From a checkpoint of a small encoder-decoder audio transcriber.
Model: encoder arch convnext, encoder activation gelu, encoder layers 14, decoder activation gelu.
Training: muon at rate 0.0036, batches of 64.
Rows from block 8 of the audio encoder of a small encoder-decoder audio transcriber, named by matrix and row number. Rows with one number belong to one neuron. Each number is 200 + 40 x the weight over its row's rms, rounded and kept within 0 to 999. All counts start at 0.
Before each neuron's rows are labels from the 100 clips, of 14976, where the neuron reaches its highest value: "peak on" is the class under the peak. Only what is clearly more common there than usual is listed. The data: Morse code for random letters and digits, with fading, noise and interfering tones. In brackets: how many of the 100, against the usual share in percent.
# fc1: MLP up (encoder.blocks.8.mlp.fc1.weight, 1024x512), inputs 399-455
# fc2: MLP down (encoder.blocks.8.mlp.fc2.weight, 512x1024, transposed), outputs 399-455

peak on: the character "3" (28 vs 2.1)
fc1.328,200,154,200,200,206,94,200,283,268,110,200,161,271,200,201,165,132,182,200,246,200,200,200,200,200,269,200,217,200,200,200,140,258,197,263,261,200,200,123,200,260,200,200,200,200,120,200,132,136,200,200,200,200,149,201,156,153
fc2.328,200,167,200,48,124,182,236,200,118,200,200,200,200,271,106,217,224,109,190,314,200,309,200,200,162,204,297,200,229,200,200,200,200,171,200,200,92,199,174,155,182,200,200,95,200,159,200,200,159,200,200,150,122,280,159,200,200

peak on: gap (96 vs 39.6)
fc1.468,200,200,261,144,254,133,200,253,200,200,218,200,297,266,200,195,180,200,142,200,200,147,96,200,200,233,200,200,200,200,233,200,309,200,200,151,259,200,232,200,247,249,280,214,42,129,200,296,200,154,151,226,200,253,215,184,174
fc2.468,200,200,229,200,208,82,204,270,173,171,285,200,200,200,200,200,239,200,222,200,200,200,297,200,263,133,200,218,200,204,281,155,200,264,200,127,215,156,132,187,200,200,200,265,200,164,200,285,124,98,255,200,144,200,200,129,200

peak on: gap (100 vs 39.6)
fc1.415,200,200,200,200,200,200,128,200,269,150,219,200,200,200,197,200,262,116,200,326,127,215,200,200,189,200,266,200,200,244,292,289,158,159,200,212,109,242,200,128,200,200,98,200,125,235,200,297,145,234,241,215,200,86,161,200,261
fc2.415,282,237,182,220,270,140,200,175,200,200,236,259,200,200,200,200,200,200,254,200,200,200,149,200,200,231,162,229,216,106,200,200,207,152,290,305,200,210,200,327,200,139,200,207,200,157,200,134,157,200,205,200,200,264,217,200,200

peak on: the character "t" (57 vs 0.6); the character "a" (35 vs 1)
fc1.290,228,166,200,256,211,102,200,200,254,200,154,226,200,200,247,200,200,160,187,200,143,129,200,200,273,219,146,222,251,200,148,263,209,200,200,200,243,200,272,200,279,200,128,189,200,200,186,94,200,200,229,200,123,200,200,200,200
fc2.290,200,244,194,185,200,186,200,275,237,234,217,168,171,174,200,143,200,273,200,200,228,244,200,200,172,200,211,200,275,158,264,200,213,265,200,200,192,200,200,160,257,248,200,200,200,111,236,280,200,200,170,129,200,200,171,200,200

peak on: the character "e" (54 vs 0.2)
fc1.73,200,285,150,200,210,283,226,200,205,229,221,200,152,200,198,200,192,165,200,200,200,200,172,163,137,151,147,253,200,227,200,253,219,200,181,267,200,200,200,200,200,200,200,186,102,195,200,200,200,183,94,200,222,251,200,200,200
fc2.73,244,178,200,200,200,200,147,200,203,200,200,173,200,200,200,155,200,200,200,200,200,200,180,200,200,200,200,158,285,132,184,256,303,200,200,115,200,200,225,190,200,203,200,112,200,200,200,269,178,200,124,292,200,293,262,200,330

peak on: the character "t" (30 vs 0.6)
fc1.756,200,232,201,225,200,200,210,235,175,200,200,161,200,122,200,200,193,200,200,200,200,67,207,187,120,200,160,322,184,196,200,164,200,200,188,200,143,210,200,200,200,170,134,157,224,200,141,200,48,200,243,230,249,153,215,220,260
fc2.756,282,146,208,200,200,200,200,234,200,200,200,174,130,195,241,238,226,200,217,305,200,234,239,213,127,200,181,200,220,146,200,200,207,159,254,227,202,154,200,200,200,200,200,200,200,200,188,200,200,165,212,200,200,200,218,200,200

peak on: gap (86 vs 39.6)
fc1.406,289,262,200,198,124,200,257,200,186,180,200,200,232,284,157,200,181,237,258,200,200,143,87,200,200,220,200,200,200,200,315,200,200,316,200,200,201,200,200,171,267,200,146,200,200,89,200,206,150,200,200,156,200,204,271,130,200
fc2.406,200,193,178,200,190,212,234,293,200,200,257,120,237,200,144,140,200,170,230,200,269,111,200,276,192,167,200,256,200,200,156,200,200,200,117,200,178,200,200,200,200,200,192,200,259,156,302,200,200,140,147,218,200,200,200,216,197

peak on: the character "e" (43 vs 0.2)
fc1.719,200,200,200,200,200,200,200,213,200,228,149,200,200,274,191,200,200,200,200,200,200,239,200,162,138,229,237,200,284,238,200,203,267,87,200,200,200,200,200,260,111,200,200,200,200,199,165,200,200,200,231,200,159,204,249,160,200
fc2.719,200,200,164,200,200,200,276,279,88,180,200,200,110,140,230,272,189,200,282,200,200,200,200,162,284,200,176,200,146,200,200,209,200,291,185,200,200,200,211,200,129,200,200,193,200,185,200,200,200,200,200,200,159,200,164,115,241

peak on: the character "t" (29 vs 0.6)
fc1.80,285,200,224,200,200,200,200,251,200,217,317,221,288,201,200,200,281,200,203,345,179,200,171,187,132,176,200,283,206,98,200,309,200,200,200,247,200,200,200,239,200,157,200,233,194,200,129,160,142,259,200,219,259,167,200,200,200
fc2.80,200,200,200,200,200,168,134,200,200,204,200,245,200,200,194,119,200,200,200,216,158,200,229,184,174,200,135,135,200,200,200,187,200,200,183,264,151,200,200,211,200,200,219,207,222,200,200,291,200,112,258,200,200,200,200,310,267

peak on: gap (98 vs 39.6)
fc1.252,200,175,224,200,200,200,200,253,200,200,144,200,154,340,279,200,200,200,127,278,197,200,274,167,210,200,200,200,275,200,200,196,242,138,200,200,133,200,272,185,175,200,200,200,265,200,200,200,249,195,200,194,200,200,200,268,200
fc2.252,200,200,200,200,349,184,200,154,200,331,163,200,200,200,279,200,200,238,283,276,200,200,200,117,231,200,200,200,200,200,200,131,200,188,201,200,176,289,200,200,200,197,90,116,128,200,200,169,200,200,200,200,200,258,200,200,210

peak on: gap (83 vs 39.6)
fc1.351,200,129,273,239,218,200,200,244,200,200,200,200,239,200,131,147,200,140,284,300,145,240,200,200,200,222,200,232,200,200,168,131,254,200,200,114,275,211,200,200,201,205,200,279,216,223,222,162,245,310,132,229,200,200,200,208,154
fc2.351,206,292,200,250,173,200,200,200,200,184,200,124,209,200,259,160,177,237,200,200,200,226,197,254,159,200,162,186,194,200,254,315,169,200,200,142,239,200,200,200,200,200,217,241,214,292,200,200,200,159,200,200,200,165,259,143,200

peak on: gap (99 vs 39.6)
fc1.217,200,150,230,178,150,200,178,200,77,200,76,200,200,200,158,200,200,200,95,200,197,151,289,200,200,200,298,200,200,200,141,204,200,163,200,109,200,205,200,200,243,234,262,135,200,200,150,198,200,218,193,187,192,200,200,304,200
fc2.217,232,200,119,200,200,200,326,200,200,200,254,254,237,153,198,200,200,200,200,157,158,200,200,200,200,108,200,200,200,240,199,232,200,200,228,200,200,200,155,200,200,149,159,307,201,200,247,200,200,200,200,182,200,139,258,200,200

peak on: the character "e" (27 vs 0.2)
fc1.615,213,200,200,191,200,200,134,254,200,147,370,105,113,200,264,238,200,200,265,200,200,100,228,200,200,281,200,200,200,182,200,253,200,267,200,200,265,200,197,200,263,200,112,200,200,121,200,200,200,156,200,200,176,200,200,222,178
fc2.615,143,200,327,281,200,200,125,200,249,200,140,200,200,200,163,215,233,306,200,200,200,200,259,200,160,134,200,200,272,160,200,200,301,200,200,200,261,132,222,242,200,207,241,134,200,200,240,200,156,200,200,268,281,287,200,200,200

peak on: the character "t" (77 vs 0.6)
fc1.757,276,200,119,250,216,200,200,223,253,249,200,164,200,200,246,209,200,192,193,244,270,149,200,148,200,200,197,200,200,210,154,200,237,136,257,200,200,200,144,214,200,137,184,200,200,95,107,202,172,261,223,200,200,200,200,200,200
fc2.757,200,130,201,171,200,302,264,200,171,200,252,113,140,200,200,200,200,200,200,285,200,200,200,200,306,257,240,200,200,266,238,200,256,269,250,200,200,180,200,216,200,200,200,293,350,255,200,200,79,200,200,200,200,200,169,166,276

peak on: the character "t" (26 vs 0.6)
fc1.440,247,242,200,200,93,212,136,213,200,147,200,157,259,294,129,200,200,200,200,161,200,200,230,207,154,178,200,200,155,168,200,162,200,142,200,200,280,200,171,200,146,94,231,131,276,132,200,200,200,200,200,181,192,223,200,200,138
fc2.440,200,203,132,234,200,200,92,233,213,212,200,200,200,200,136,200,137,202,200,178,210,296,200,200,200,200,200,200,200,213,226,64,200,200,200,200,200,200,228,188,200,200,212,193,130,200,200,228,172,199,126,184,200,200,200,279,262